From a checkpoint of a small segmentation model.
Model: 2.02M parameters, arch unet, activation leaky_relu.
Training: muon at rate 0.016, 37400 steps, batches of 256.
Data: trained on small charts drawn from random numbers, 101725 training examples, 94.1 epochs.
Rows from block 5, named by matrix and row number. Each number is 50 + 12 x the weight over its row's rms, rounded and kept within 0 to 99. All counts start at 0. After the name is the row's rms in percent of the matrix's.
# conv: 3x3 conv (model.mid.1.conv.weight, 192x192x3x3, standardized in use), inputs 0-23, a 3x3 kernel for each
conv.101 102:46 18 41 56 60 60 38 56 61 45 37 38 45 53 46 65 49 45 55 59 48 58 61 62 58 55 40 42 41 46 40 41 50 38 51 54 48 73 50 53 67 71 67 69 63 51 46 56 55 49 45 60 48 35 44 62 58 44 48 50 58 53 57 59 59 60 57 65 52 44 56 49 47 50 60 47 62 42 50 68 54 53 58 52 54 48 54 49 44 45 62 78 72 65 53 60 33 42 55 60 52 51 53 51 53 61 43 39 64 87 57 54 56 84 80 84 65 61 62 52 52 63 37 47 38 42 37 29 26 27 33 30 38 45 46 51 62 30 40 38 30 46 42 42 49 53 56 53 54 56 44 48 50 45 57 60 48 57 40 72 53 50 42 32 17 49 50 46 50 43 47 47 42 51 47 47 54 46 50 40 38 42 42 51 60 44 44 52 57 51 57 44 55 58 57 50 49 54 38 41 49 53 53 50 54 54 50 45 41 48 55 60 60 62 63 32
conv.102 097:53 49 52 79 49 52 33 41 52 48 54 49 45 40 38 44 49 29 51 55 45 56 54 34 68 38 61 74 55 67 36 40 84 43 52 55 63 51 62 31 58 64 56 50 56 42 62 31 28 61 51 45 49 51 46 68 49 58 47 57 71 47 65 79 67 68 64 40 59 51 55 50 57 51 58 73 58 55 75 32 30 57 64 70 50 51 48 42 44 50 45 63 54 57 50 46 49 35 52 43 39 47 79 58 48 32 80 75 31 41 47 60 44 49 46 61 48 43 47 46 28 46 49 54 49 45 59 59 53 71 47 60 43 62 30 39 56 43 33 37 56 57 38 45 49 43 37 39 36 44 38 36 50 52 61 55 30 63 42 58 42 42 51 34 62 44 31 59 42 22 44 28 69 49 53 80 29 63 41 55 54 31 48 48 43 57 65 56 47 30 59 39 30 54 50 60 54 60 55 48 41 51 56 44 48 58 37 39 38 28 47 42 36 57 45 80
conv.103 100:52 41 35 39 48 58 56 35 39 59 63 56 64 53 49 59 46 36 27 45 30 55 62 40 30 22 55 28 55 51 62 66 63 59 47 40 71 41 33 59 57 44 48 48 26 43 44 45 48 36 53 52 41 57 51 50 68 49 61 49 51 45 50 48 37 54 46 57 59 36 38 49 37 62 54 36 68 37 55 58 48 36 35 75 51 47 25 49 35 54 51 39 55 46 64 54 50 54 47 44 28 78 59 32 53 57 44 40 43 48 52 46 43 49 56 48 66 42 42 41 42 52 58 46 45 62 41 63 49 33 49 31 38 56 51 30 42 45 57 58 37 40 60 52 43 48 65 48 51 61 62 41 62 63 43 39 44 41 55 43 52 62 64 66 51 37 52 59 25 50 55 44 59 46 54 48 52 56 32 65 89 39 31 56 40 35 61 50 48 66 40 48 47 31 00 08 59 39 43 41 46 48 51 53 37 43 60 52 51 26 52 79 36 32 63 91
conv.104 088:34 43 56 54 51 44 72 55 53 31 44 54 58 50 54 66 40 65 37 42 41 58 47 42 54 57 28 50 35 54 66 47 42 31 53 53 43 53 38 47 38 35 56 56 46 42 48 43 45 35 45 46 53 46 52 44 51 40 57 47 56 48 68 73 58 46 49 43 38 43 45 57 48 63 54 43 46 42 57 60 43 52 57 74 67 64 47 76 63 47 59 85 61 58 76 63 44 45 36 49 58 59 45 47 59 50 63 40 39 37 44 34 33 61 39 49 50 40 53 54 49 40 49 58 47 54 54 64 56 49 53 42 60 55 64 56 69 48 45 68 30 36 54 37 43 46 45 44 52 50 37 59 52 36 59 52 45 54 48 46 53 51 44 40 54 56 42 50 36 43 56 54 50 72 52 66 70 43 47 45 82 58 63 43 62 45 18 49 50 38 31 30 60 47 50 64 32 34 49 62 53 49 36 45 65 48 66 49 44 53 54 53 47 47 59 38
conv.105 097:41 54 46 45 61 41 49 54 36 49 59 42 37 64 31 53 53 43 55 24 62 37 57 40 53 80 69 58 53 42 37 60 67 58 51 56 45 47 49 71 46 82 43 28 49 64 39 55 44 65 48 48 49 53 79 46 53 46 33 26 55 49 53 49 37 45 47 49 34 56 64 39 32 66 81 53 39 56 39 59 57 47 27 27 62 47 32 45 50 54 67 60 42 69 54 51 54 39 59 56 41 54 46 45 66 25 52 62 50 61 52 35 54 60 60 62 57 46 44 37 36 71 60 28 55 44 50 65 37 41 60 53 48 46 44 66 52 49 31 56 65 60 36 50 46 46 51 52 48 37 64 45 36 57 40 66 55 59 18 45 58 47 33 44 65 42 48 67 36 55 50 48 46 48 50 41 63 61 45 56 48 41 62 43 76 52 56 49 43 51 50 19 36 32 00 61 56 83 45 47 38 38 53 52 36 56 61 47 41 38 00 01 55 34 34 78
conv.106 096:42 27 42 54 48 56 71 70 69 57 41 48 51 39 45 51 51 70 58 52 62 49 63 59 45 61 63 41 52 61 58 15 33 64 60 59 32 42 40 19 57 63 45 42 51 47 49 57 34 45 60 53 57 56 68 64 66 61 52 48 54 64 44 31 64 30 22 65 19 61 49 40 53 58 42 32 54 57 64 44 58 45 50 56 40 30 30 57 33 54 41 64 63 37 42 66 61 38 49 45 54 51 38 46 54 57 56 43 50 50 34 57 55 24 47 52 42 68 57 68 27 53 51 52 70 54 51 33 58 53 42 42 45 52 51 38 68 44 66 47 33 46 30 41 53 47 47 46 49 43 50 46 50 51 47 68 56 51 50 50 64 55 47 46 59 29 50 49 42 37 39 46 45 45 58 48 63 26 48 46 46 72 74 55 49 69 51 45 34 60 41 44 58 51 43 49 38 38 47 60 63 49 58 41 47 38 51 61 53 32 62 40 41 33 47 46
conv.107 099:55 57 36 44 55 53 47 51 60 48 47 44 48 44 46 65 45 40 40 55 49 57 48 43 45 50 41 51 54 52 57 48 60 50 57 46 69 49 66 58 57 52 53 46 63 83 38 47 82 47 45 61 57 54 45 51 50 41 58 39 55 55 42 37 66 50 48 76 50 83 72 66 54 50 53 49 51 56 44 50 55 57 52 49 43 51 43 57 67 53 77 61 77 69 35 72 56 43 55 52 42 36 30 46 42 54 37 55 65 46 56 47 58 57 40 55 58 47 47 50 45 46 61 50 55 51 58 51 53 44 58 58 33 46 46 30 61 57 20 50 43 30 35 49 69 42 54 46 36 45 54 26 61 54 50 49 59 57 63 49 47 47 27 43 40 24 44 40 56 46 41 47 46 42 49 41 53 36 61 63 38 39 37 47 64 42 58 56 53 49 53 52 45 35 45 33 43 51 53 45 67 66 35 50 64 31 49 73 37 53 39 38 50 61 46 41
conv.108 103:49 56 51 49 39 36 39 47 73 52 50 49 47 49 44 44 45 51 51 66 44 41 58 55 48 52 62 46 57 49 60 33 77 39 52 70 36 30 47 40 51 45 55 57 51 53 43 52 42 60 67 44 46 50 57 51 45 39 44 54 41 44 42 60 54 66 46 45 31 44 31 37 44 46 55 61 53 33 67 56 59 42 40 36 26 31 51 52 59 56 52 48 47 43 34 47 57 52 70 58 60 60 50 63 51 52 23 38 58 48 52 47 40 34 29 31 38 32 46 39 06 47 58 67 60 44 48 40 53 27 61 44 66 53 43 42 46 48 69 50 29 53 46 49 40 40 48 46 36 48 51 42 43 40 63 57 34 57 57 43 48 37 63 55 54 55 37 73 28 59 35 62 47 41 41 51 47 43 65 48 56 37 56 61 67 83 45 48 25 45 45 59 28 56 58 47 53 48 46 55 45 56 45 60 61 68 47 47 43 47 51 42 40 40 45 50
conv.109 093:55 47 48 57 39 39 52 44 75 42 50 62 31 58 57 39 63 61 38 53 34 42 61 59 67 54 57 71 54 60 43 66 59 34 56 48 41 37 49 34 61 57 74 27 60 57 60 50 43 53 63 52 42 65 60 52 46 44 31 48 50 57 42 47 69 60 57 63 61 66 57 63 46 50 52 59 58 65 45 68 64 50 52 53 45 60 51 37 31 56 51 46 44 66 40 62 49 35 26 36 44 69 47 34 77 37 41 34 35 45 39 30 61 50 50 60 55 45 43 47 40 55 45 67 54 53 60 49 43 59 50 83 43 47 48 48 52 49 54 51 63 47 57 68 32 27 32 36 36 48 44 43 58 39 58 52 49 56 62 52 47 51 19 37 38 32 58 58 52 30 57 35 55 47 59 55 53 51 62 49 49 51 34 56 37 50 36 59 46 41 50 30 58 29 47 48 52 39 48 41 56 40 79 48 38 46 41 59 64 37 49 69 43 37 62 07
conv.110 095:48 44 47 48 36 64 54 50 51 38 62 41 47 44 60 52 36 62 53 46 39 44 49 46 53 40 46 80 44 52 74 54 39 50 52 58 65 63 68 49 46 48 38 87 52 58 45 40 40 49 56 46 42 68 53 49 37 49 37 35 43 38 39 53 79 69 47 58 32 50 60 31 44 55 47 41 65 54 57 57 36 38 48 46 56 70 36 60 46 34 44 48 43 52 65 43 52 50 38 53 45 41 57 45 52 53 52 43 55 67 65 51 63 69 47 42 53 28 57 50 46 59 61 42 77 74 47 35 52 45 49 48 51 54 61 35 59 69 48 62 46 50 58 50 28 42 55 33 37 50 44 26 36 59 46 47 69 51 56 61 49 41 49 42 45 69 56 62 49 53 37 64 34 32 44 43 45 47 63 42 47 45 53 48 58 47 34 68 48 34 44 25 32 45 36 54 51 45 57 45 35 67 42 51 56 49 76 83 38 48 47 29 50 38 65 43
conv.111 104:57 47 41 48 56 54 73 78 50 44 67 41 47 59 45 51 56 45 57 46 44 44 50 50 29 39 45 56 48 42 99 61 68 59 49 60 39 37 48 66 43 49 31 54 48 34 56 14 48 53 31 36 45 42 41 43 55 38 43 47 61 49 29 38 45 58 42 58 36 45 55 51 48 57 47 61 37 56 49 42 54 69 47 46 55 35 41 43 33 53 45 36 40 53 42 51 51 61 52 44 27 84 52 61 40 43 54 46 50 56 44 52 53 40 49 47 60 55 39 55 41 48 61 37 40 31 45 35 49 75 39 58 47 51 42 34 76 31 50 37 62 38 35 50 39 49 44 41 45 44 40 27 59 50 46 37 68 48 54 48 68 36 40 44 33 47 50 49 47 40 44 39 71 38 54 99 21 30 88 36 32 46 46 52 52 50 51 54 55 46 51 31 30 48 28 42 39 30 44 41 59 52 43 36 84 45 51 34 54 58 40 54 53 54 74 43
conv.112 100:45 52 39 63 39 52 48 38 42 48 55 44 63 48 47 64 48 52 49 60 48 34 61 41 54 49 41 51 51 52 48 48 48 60 34 32 40 44 48 42 40 42 44 47 54 39 57 52 42 44 51 62 44 48 39 46 48 45 46 46 46 29 45 55 48 51 43 68 45 44 32 39 44 48 47 38 51 31 46 35 62 68 60 55 38 29 43 41 39 52 49 50 60 42 44 55 43 37 54 29 46 41 30 46 39 45 54 54 47 64 54 54 55 55 42 47 57 34 59 51 37 43 81 65 40 37 53 46 26 56 59 55 40 42 51 60 50 50 62 55 55 38 37 53 57 42 31 48 52 43 47 56 45 79 48 72 49 39 42 45 52 52 69 46 48 57 47 76 82 46 17 53 52 35 52 52 45 47 52 41 61 54 42 42 50 24 47 36 65 43 62 59 74 58 63 67 57 64 43 60 37 50 50 66 44 45 74 38 46 55 59 42 20 40 39 64
conv.113 098:59 51 47 52 46 41 39 54 46 54 63 55 49 67 48 46 65 38 54 51 63 47 51 55 54 53 51 45 51 36 46 80 46 34 59 43 73 80 55 50 54 49 45 73 55 47 62 38 45 58 54 60 52 52 77 57 49 54 50 33 55 53 46 60 63 51 60 45 29 64 62 46 67 91 79 64 74 59 55 71 45 31 44 53 41 47 48 36 41 34 68 47 48 48 61 65 59 53 47 59 58 72 55 43 72 47 39 57 43 57 50 47 41 44 59 58 50 43 48 32 36 41 57 54 44 50 47 51 28 58 48 62 52 39 38 50 46 50 35 38 54 44 48 56 60 70 79 35 54 59 61 49 75 50 49 54 53 53 36 37 66 54 39 50 45 49 64 53 48 59 64 35 44 49 36 34 46 41 56 52 45 44 42 48 65 49 35 60 62 60 47 55 62 37 39 74 37 47 44 33 53 43 41 42 63 43 63 38 34 55 58 39 46 31 26 61
conv.114 104:60 46 51 39 58 55 50 59 66 45 41 56 42 37 55 49 41 51 31 39 39 75 43 41 51 58 55 58 55 39 60 57 43 47 65 61 45 29 58 43 43 32 50 47 55 50 46 63 53 28 66 45 43 43 47 50 54 49 56 42 47 64 52 50 36 48 71 27 53 61 55 45 47 55 66 49 63 76 47 37 49 66 35 49 79 25 46 51 56 34 53 54 56 50 44 58 51 52 41 42 50 27 46 51 41 46 40 47 57 77 61 60 43 66 45 46 52 54 64 51 37 47 69 51 51 82 45 62 40 34 59 42 39 52 44 39 37 50 57 37 47 57 56 73 48 47 46 50 49 42 66 23 46 62 58 69 54 51 51 50 62 50 45 18 44 58 41 36 29 49 47 50 49 61 53 55 62 40 33 89 63 83 68 46 41 36 57 46 46 71 49 57 46 43 49 52 50 50 31 41 51 22 52 64 34 43 60 66 45 47 48 53 58 39 52 52
conv.115 101:52 49 42 46 55 63 61 55 62 50 27 30 39 28 31 45 36 29 45 45 57 55 57 59 35 55 50 58 49 41 59 63 63 56 59 52 45 44 39 38 47 43 51 50 41 49 42 41 44 49 30 39 54 52 64 36 44 39 35 42 35 53 38 59 42 53 37 58 58 30 68 40 51 42 45 42 44 50 47 54 55 83 49 35 64 45 34 33 41 42 58 56 59 65 33 56 39 30 51 38 59 33 46 52 28 53 55 55 43 55 68 57 61 50 56 42 48 36 47 52 64 47 34 58 59 50 40 59 51 59 51 41 36 68 48 48 56 57 51 33 55 51 42 43 38 52 42 37 32 56 53 41 57 58 44 34 46 72 45 42 45 51 48 50 39 46 52 34 65 43 35 54 57 37 32 73 53 46 53 63 68 47 63 65 60 43 57 66 48 52 43 44 39 38 58 41 47 50 60 60 65 46 47 52 52 50 49 57 46 57 51 43 50 64 52 52
conv.116 102:55 44 27 69 51 52 63 68 37 53 50 41 53 48 39 54 60 52 40 53 48 41 56 45 68 47 48 61 54 57 56 48 54 61 56 47 30 46 43 55 48 35 54 41 40 53 48 59 60 58 45 38 41 61 48 43 54 39 46 45 50 52 43 52 55 63 57 39 53 65 50 72 59 54 38 41 63 48 53 61 63 39 53 53 52 63 26 46 26 32 22 27 39 64 66 41 64 45 63 62 42 54 47 51 49 47 41 65 38 39 50 39 62 60 88 68 40 74 66 55 55 74 58 35 60 64 66 66 54 78 75 65 75 48 38 54 38 38 44 59 50 57 49 55 47 56 50 47 45 43 52 61 61 46 61 65 53 49 54 68 51 55 63 45 29 38 51 27 38 33 34 71 35 27 44 64 61 43 59 20 46 50 66 42 53 44 58 54 42 48 56 65 48 46 46 50 54 44 53 34 39 56 70 61 62 58 60 26 45 49 50 57 51 38 51 41
conv.117 100:46 51 53 45 42 58 74 73 55 60 70 53 59 61 37 60 58 37 52 25 80 45 60 43 47 49 60 54 44 53 49 38 29 47 52 57 38 53 53 24 57 59 34 43 59 42 48 51 43 59 26 61 46 52 40 40 32 52 40 26 51 30 27 43 47 58 61 34 49 46 51 41 51 68 71 30 50 61 37 54 61 41 43 52 48 39 63 43 38 54 49 42 61 43 48 53 47 56 54 73 45 76 73 44 74 36 57 50 56 60 42 47 50 53 49 40 40 48 43 41 56 58 57 50 53 64 63 48 52 42 50 58 51 67 26 70 47 48 55 34 42 45 42 40 24 55 46 26 40 61 40 39 48 59 49 85 37 64 36 49 63 32 26 44 57 31 38 47 60 32 26 27 43 52 45 59 17 54 47 19 61 61 58 31 46 41 40 37 48 69 46 74 49 56 40 48 51 64 57 35 65 40 35 62 39 54 48 58 56 67 46 41 53 61 68 61
conv.118 113:54 44 47 37 62 36 45 41 31 39 50 62 47 58 63 61 46 58 75 28 47 49 43 57 30 40 52 40 42 38 42 61 53 57 58 54 40 46 42 18 58 41 69 37 56 56 54 58 44 46 45 43 42 54 44 47 57 40 55 57 61 61 56 65 43 51 62 43 69 54 50 48 50 49 49 53 55 53 44 63 39 63 50 51 50 28 48 48 52 33 61 59 38 36 34 53 48 52 50 63 54 71 70 57 35 47 46 47 52 39 72 48 62 69 34 41 44 54 44 52 39 45 41 46 43 31 49 46 52 24 91 34 40 48 52 66 39 40 37 48 70 42 34 42 59 27 26 58 18 54 50 44 40 40 42 46 40 54 53 58 44 66 45 62 32 60 53 37 22 31 31 66 01 68 97 00 99 77 30 57 38 50 51 43 31 59 57 50 44 48 50 45 47 41 36 68 75 49 60 44 49 56 51 50 78 40 45 35 47 60 64 53 58 77 40 55
conv.119 096:44 45 48 50 50 41 44 52 44 70 47 58 58 58 52 54 65 43 40 47 50 50 37 41 43 61 45 58 51 58 80 47 54 70 52 35 61 65 47 64 58 45 54 49 54 46 45 53 53 62 43 72 62 50 23 46 67 22 27 52 39 36 48 40 54 55 59 46 62 44 59 64 55 50 56 42 55 61 36 72 55 50 60 50 53 47 36 41 51 40 52 50 53 47 40 55 30 29 57 81 52 44 59 58 45 69 80 40 60 58 56 55 30 52 39 57 65 56 45 46 49 49 51 72 59 57 42 61 53 48 49 46 40 67 48 37 50 51 48 47 60 53 44 45 45 29 33 20 27 35 43 31 04 45 33 38 48 46 58 47 57 45 36 41 54 57 52 43 38 21 35 41 56 70 50 34 99 36 15 77 31 47 40 51 45 73 50 48 56 49 35 36 46 28 59 44 27 45 64 33 63 63 47 56 54 40 45 51 69 71 55 43 57 73 24 57
conv.120 098:33 54 34 45 23 42 51 47 36 43 51 40 50 38 44 57 37 40 62 47 53 60 54 37 31 59 27 46 51 54 60 66 56 64 60 49 50 16 50 57 63 38 52 37 51 52 59 51 62 50 58 59 54 52 61 55 54 50 51 49 62 54 58 53 44 42 38 45 51 60 48 59 52 39 74 55 49 57 68 64 57 41 48 34 48 36 41 61 38 60 59 54 44 55 57 52 67 61 62 45 29 43 53 46 35 50 46 49 41 44 34 65 63 68 57 70 54 54 43 53 74 42 51 57 50 32 60 63 47 70 52 48 42 49 38 44 53 58 45 56 56 45 43 47 45 47 34 58 47 45 63 51 48 47 54 56 41 61 65 47 44 40 47 50 59 53 45 63 54 38 47 50 38 50 68 49 44 61 40 55 52 54 54 64 51 43 57 45 28 52 39 28 85 32 32 26 63 44 52 67 46 49 56 51 47 61 36 92 58 52 14 67 58 39 10 99
conv.121 102:44 43 36 41 49 46 50 46 33 51 40 45 47 44 49 42 48 57 31 35 35 39 53 39 62 39 47 55 44 50 40 53 56 40 52 51 36 43 65 68 57 51 55 53 55 62 47 34 58 46 53 50 55 55 40 50 53 32 50 49 51 62 70 52 48 39 47 44 33 70 63 70 70 30 56 64 52 57 25 52 57 61 32 73 69 43 29 50 46 56 43 32 45 60 61 43 77 77 46 70 63 55 47 47 40 60 24 55 48 50 59 55 47 41 50 42 40 31 60 54 57 69 57 51 39 38 70 44 43 47 29 40 54 45 31 47 47 50 40 48 58 32 42 61 43 52 50 38 45 52 38 47 47 71 54 50 48 42 40 36 37 59 37 47 37 38 46 32 40 45 33 45 52 57 69 68 48 51 65 31 48 42 31 50 65 61 40 61 48 57 42 53 45 50 22 47 42 66 45 29 44 48 59 57 45 72 57 29 49 44 51 56 37 52 46 62
conv.122 097:38 32 40 53 65 72 40 41 25 65 68 37 62 65 36 56 41 45 54 54 43 60 55 54 59 46 39 54 61 44 44 60 64 50 39 50 61 47 32 53 77 45 51 52 58 40 49 58 50 40 53 79 51 59 57 37 57 35 64 50 52 38 58 53 45 38 54 49 37 43 42 46 51 28 53 41 32 55 51 49 44 56 61 50 33 43 44 38 39 51 51 54 43 46 52 40 33 62 46 44 39 40 65 36 35 62 66 44 46 82 64 60 39 44 53 53 64 40 49 52 40 58 49 54 60 44 34 43 37 43 43 61 42 58 65 27 41 37 37 59 08 47 52 67 36 53 48 51 58 51 52 43 57 62 41 28 65 64 42 57 44 37 33 52 62 46 59 51 30 58 72 34 46 43 31 67 58 64 30 65 54 68 48 46 59 73 40 63 71 52 52 36 61 58 35 41 41 45 48 59 37 42 66 63 60 53 71 10 55 34 63 51 46 38 55 52
conv.123 109:65 42 51 14 38 57 70 38 24 52 62 48 39 42 46 62 55 50 61 51 51 47 52 57 38 39 52 51 44 45 65 44 73 47 29 46 32 58 62 70 67 38 52 57 60 61 69 49 53 57 49 36 42 36 51 65 55 37 45 38 45 27 51 58 50 40 40 47 64 65 48 59 54 66 47 60 68 62 54 37 49 52 51 42 35 56 45 72 55 52 63 52 37 74 55 21 57 58 75 56 66 42 44 44 44 56 50 61 42 43 42 99 55 20 83 59 59 66 48 59 56 52 44 38 70 74 44 55 55 45 61 60 26 45 45 27 55 60 34 38 23 73 45 48 57 46 47 64 42 40 52 46 44 44 56 59 65 54 55 50 46 40 55 57 62 43 52 53 44 54 35 51 42 51 49 40 55 46 42 59 35 49 58 79 55 34 37 23 35 57 62 62 47 45 57 39 48 60 48 47 52 40 35 54 69 52 43 55 42 51 34 50 61 74 58 48
conv.124 095:55 40 43 60 58 50 54 55 60 47 46 54 50 49 43 50 42 39 53 49 56 55 54 41 33 48 53 37 47 29 46 48 40 44 54 66 43 35 39 32 58 28 49 58 38 49 66 56 63 57 61 52 62 69 41 46 70 67 50 64 73 40 51 67 39 46 47 54 42 58 45 54 57 63 46 49 63 55 37 37 49 67 52 51 52 50 25 45 63 34 42 43 38 55 65 47 46 54 39 41 48 72 40 59 52 36 66 64 52 52 65 43 56 66 68 69 58 53 39 64 58 41 78 67 41 42 55 51 57 63 60 63 51 46 78 49 42 41 47 62 64 32 58 46 56 58 44 44 42 49 41 46 50 58 45 47 37 60 45 62 38 89 51 37 43 32 53 36 25 53 26 59 64 40 43 48 42 32 70 50 45 73 57 32 48 56 69 57 52 55 51 72 30 40 40 51 67 34 47 59 60 54 72 60 47 55 43 45 59 45 29 45 52 33 62 51
conv.125 102:54 54 61 41 50 65 38 42 58 44 70 63 39 52 61 54 32 67 45 38 54 55 61 47 62 44 68 42 38 57 22 53 63 42 59 41 51 52 52 49 72 54 66 33 49 54 43 32 56 37 47 53 53 59 43 43 50 55 62 39 53 44 69 54 58 52 54 71 53 53 67 55 54 51 62 54 37 57 47 45 43 45 62 48 41 56 51 40 35 40 52 47 47 41 46 48 39 56 50 58 51 39 43 42 34 56 47 53 50 31 68 54 46 53 63 49 50 44 57 59 45 27 42 60 34 42 47 35 40 77 57 56 53 43 64 51 68 44 47 57 63 49 51 32 40 41 32 57 25 33 60 27 62 46 62 49 44 57 64 39 38 48 37 69 46 31 46 49 42 46 21 54 64 42 62 38 76 31 55 52 55 52 52 32 55 52 45 57 39 47 50 30 68 57 56 49 61 45 51 75 50 39 61 46 40 20 40 46 46 48 58 49 44 52 60 40
conv.126 105:52 52 47 43 39 52 58 76 59 45 58 51 34 55 54 99 66 83 86 54 31 23 41 32 30 40 36 47 46 52 44 50 49 49 56 60 28 41 58 44 42 44 75 44 58 47 61 49 55 56 46 62 59 58 48 63 42 49 47 67 47 50 59 36 47 44 33 33 38 99 64 71 75 58 77 37 42 68 48 45 40 36 52 57 43 36 41 48 48 56 53 38 57 61 50 56 60 55 66 58 58 53 50 45 69 51 46 37 54 56 59 40 54 40 55 46 69 36 46 38 40 62 50 65 52 49 52 51 65 49 57 41 46 70 46 51 49 52 52 49 62 33 47 51 54 46 54 47 54 54 42 51 50 58 48 55 39 52 65 51 50 44 54 54 64 35 55 44 43 56 52 48 75 52 61 53 35 39 47 46 62 53 62 47 58 42 53 46 58 73 77 33 89 50 83 00 69 00 46 44 47 46 51 59 42 61 62 30 72 38 44 63 56 21 28 05
conv.127 087:55 37 33 39 38 36 54 56 42 39 37 43 37 28 44 51 41 51 36 63 52 45 42 44 32 40 47 52 54 49 56 64 40 58 52 42 49 34 38 63 49 37 48 53 60 67 52 58 61 65 53 50 70 60 44 54 45 43 59 43 40 41 64 49 34 45 58 56 48 63 48 62 46 41 39 36 45 50 52 50 49 58 56 55 67 57 55 53 50 50 51 62 60 45 50 53 42 51 58 60 56 56 57 45 54 38 46 43 59 52 53 39 52 40 38 40 40 59 68 46 68 52 56 31 45 55 43 56 45 46 45 52 62 40 43 46 31 37 54 56 44 49 46 48 53 51 46 50 40 51 53 52 43 60 57 51 41 37 34 40 33 52 41 51 70 52 48 55 37 59 63 59 50 49 75 43 55 67 49 37 62 60 50 61 70 43 66 60 63 52 41 68 44 55 58 62 38 50 37 50 58 38 43 40 42 58 52 57 46 51 58 50 25 60 55 14
conv.128 094:55 49 44 68 43 57 54 43 43 40 48 41 50 60 40 56 64 45 36 50 52 60 49 36 54 68 84 54 66 56 62 60 55 67 57 31 41 37 46 31 42 52 35 64 42 67 53 54 69 53 49 55 55 34 48 39 42 45 54 38 41 46 58 56 45 52 49 40 71 46 55 58 25 54 32 52 40 38 49 55 48 53 49 81 63 44 43 45 51 57 39 52 59 62 72 48 71 69 43 58 40 65 47 26 60 45 45 62 50 54 43 54 45 55 67 33 40 43 50 54 38 49 48 46 56 53 58 56 30 47 44 51 60 44 63 21 42 57 75 46 50 49 61 44 51 51 51 31 55 54 63 53 73 37 50 53 46 50 59 41 29 43 57 49 65 38 53 42 26 51 34 29 63 71 33 62 45 34 58 50 57 46 54 62 39 67 36 39 33 38 49 40 36 51 38 54 69 39 39 54 46 35 53 40 45 44 48 41 44 54 49 71 53 94 59 88
conv.129 101:55 60 52 48 42 45 49 47 35 52 63 46 48 47 56 47 41 68 25 52 31 40 42 36 39 66 44 63 42 41 54 36 31 62 53 58 41 30 33 51 45 46 29 56 69 53 66 49 38 37 55 67 65 53 65 54 53 68 55 60 62 60 48 61 50 57 62 40 28 38 71 55 49 61 52 64 54 61 33 63 52 55 33 43 43 37 35 30 71 42 47 61 50 60 43 51 60 46 45 47 58 63 53 33 67 39 48 50 41 69 41 40 47 46 49 49 36 63 59 65 55 52 39 46 61 56 66 55 48 66 52 38 44 64 52 49 43 54 37 34 38 54 29 17 47 43 69 38 52 41 54 42 49 55 54 58 42 74 66 41 18 47 38 61 45 47 60 45 67 41 52 45 51 68 56 26 42 41 56 41 41 27 42 42 37 44 73 55 38 41 58 48 23 63 39 65 42 56 54 49 54 51 44 58 56 50 79 40 63 54 41 30 24 38 35 47
conv.130 097:47 45 39 42 34 40 55 49 45 68 63 46 60 45 51 50 83 42 48 37 58 36 41 68 34 18 59 62 44 59 48 54 45 56 60 56 37 56 52 49 59 63 52 51 26 50 49 58 72 36 51 58 62 54 66 39 66 50 50 68 48 54 52 82 54 43 44 46 49 68 73 44 51 68 60 39 62 56 50 46 55 43 42 36 44 56 37 61 49 32 44 33 50 42 47 56 47 63 59 58 65 66 41 65 51 45 65 52 36 47 43 46 55 51 51 42 41 38 37 36 54 51 54 36 45 46 36 57 34 34 55 57 67 48 62 56 37 58 65 48 42 56 44 49 62 42 58 53 51 52 43 54 47 47 39 64 40 42 43 38 55 27 57 58 55 76 42 53 81 48 29 54 47 38 29 56 42 37 46 48 43 43 40 30 30 64 53 83 55 20 48 49 27 55 87 42 76 71 54 46 38 48 33 48 47 56 38 33 59 65 61 45 61 49 56 74
conv.131 106:33 40 53 66 27 37 65 51 59 34 51 40 35 46 51 51 50 50 48 62 46 70 32 55 70 53 58 76 45 49 27 38 58 54 49 38 51 52 54 18 55 49 49 55 31 54 60 47 57 46 53 50 43 44 56 54 44 58 38 39 70 63 63 59 49 60 44 29 40 62 47 46 47 50 54 49 67 62 47 76 57 39 54 61 61 52 41 50 50 57 57 55 58 58 57 64 52 56 41 39 57 35 45 54 48 59 49 45 67 47 47 51 38 39 30 27 25 50 56 61 46 60 76 54 62 51 46 45 50 40 57 45 48 53 53 40 24 28 71 22 29 28 37 63 59 45 46 51 43 40 51 58 65 51 55 47 47 38 59 51 47 59 52 56 38 49 63 68 31 56 58 52 58 31 38 48 59 31 54 72 89 48 39 30 43 72 42 35 31 64 67 43 49 36 42 36 53 55 61 39 49 54 49 57 52 60 58 54 50 57 51 48 39 47 49 61
conv.132 093:55 61 54 72 49 57 68 71 67 47 47 51 47 48 63 59 47 58 52 54 47 41 41 44 49 52 57 16 34 31 58 40 60 59 63 47 44 37 44 77 63 49 52 55 51 37 52 51 45 62 37 48 63 40 47 36 54 45 59 59 58 65 52 50 55 49 46 45 55 42 44 42 42 51 54 65 72 60 37 52 58 46 46 46 60 68 58 63 49 50 44 41 43 45 46 42 42 37 62 50 64 34 53 53 45 59 50 56 75 61 63 41 38 47 61 60 52 57 42 26 75 62 50 43 37 58 57 38 61 51 40 51 45 58 50 43 39 65 43 39 43 54 51 33 44 42 47 51 45 49 47 34 44 50 47 40 58 52 66 38 56 51 43 54 52 34 30 38 45 37 38 39 52 48 32 42 41 48 59 59 46 17 41 57 55 46 42 41 42 45 49 61 47 45 42 52 74 51 37 40 43 30 45 35 47 38 36 45 34 34 44 30 40 47 55 65
conv.133 095:54 53 42 33 56 62 46 34 64 60 64 31 39 54 31 33 71 32 17 27 43 52 43 44 37 46 63 51 51 57 57 43 74 39 48 51 58 74 64 39 45 47 59 56 51 53 52 37 60 74 14 71 64 42 54 56 59 54 63 76 45 62 73 52 48 53 45 38 64 49 42 58 52 45 45 68 54 52 60 46 48 61 44 48 42 46 51 73 48 50 33 49 32 34 48 41 62 47 64 45 47 64 57 49 45 67 47 66 49 49 47 75 51 63 59 56 47 42 55 44 59 49 59 44 52 53 54 54 55 51 55 29 36 61 31 82 64 39 60 49 50 51 52 51 41 65 37 63 41 40 61 48 31 36 64 60 53 60 76 47 58 57 45 33 56 56 46 63 44 44 26 53 64 59 46 47 59 37 49 45 54 53 41 30 43 46 50 48 60 49 45 37 56 50 55 46 40 63 33 41 55 44 41 60 47 41 48 38 59 52 45 63 61 64 43 52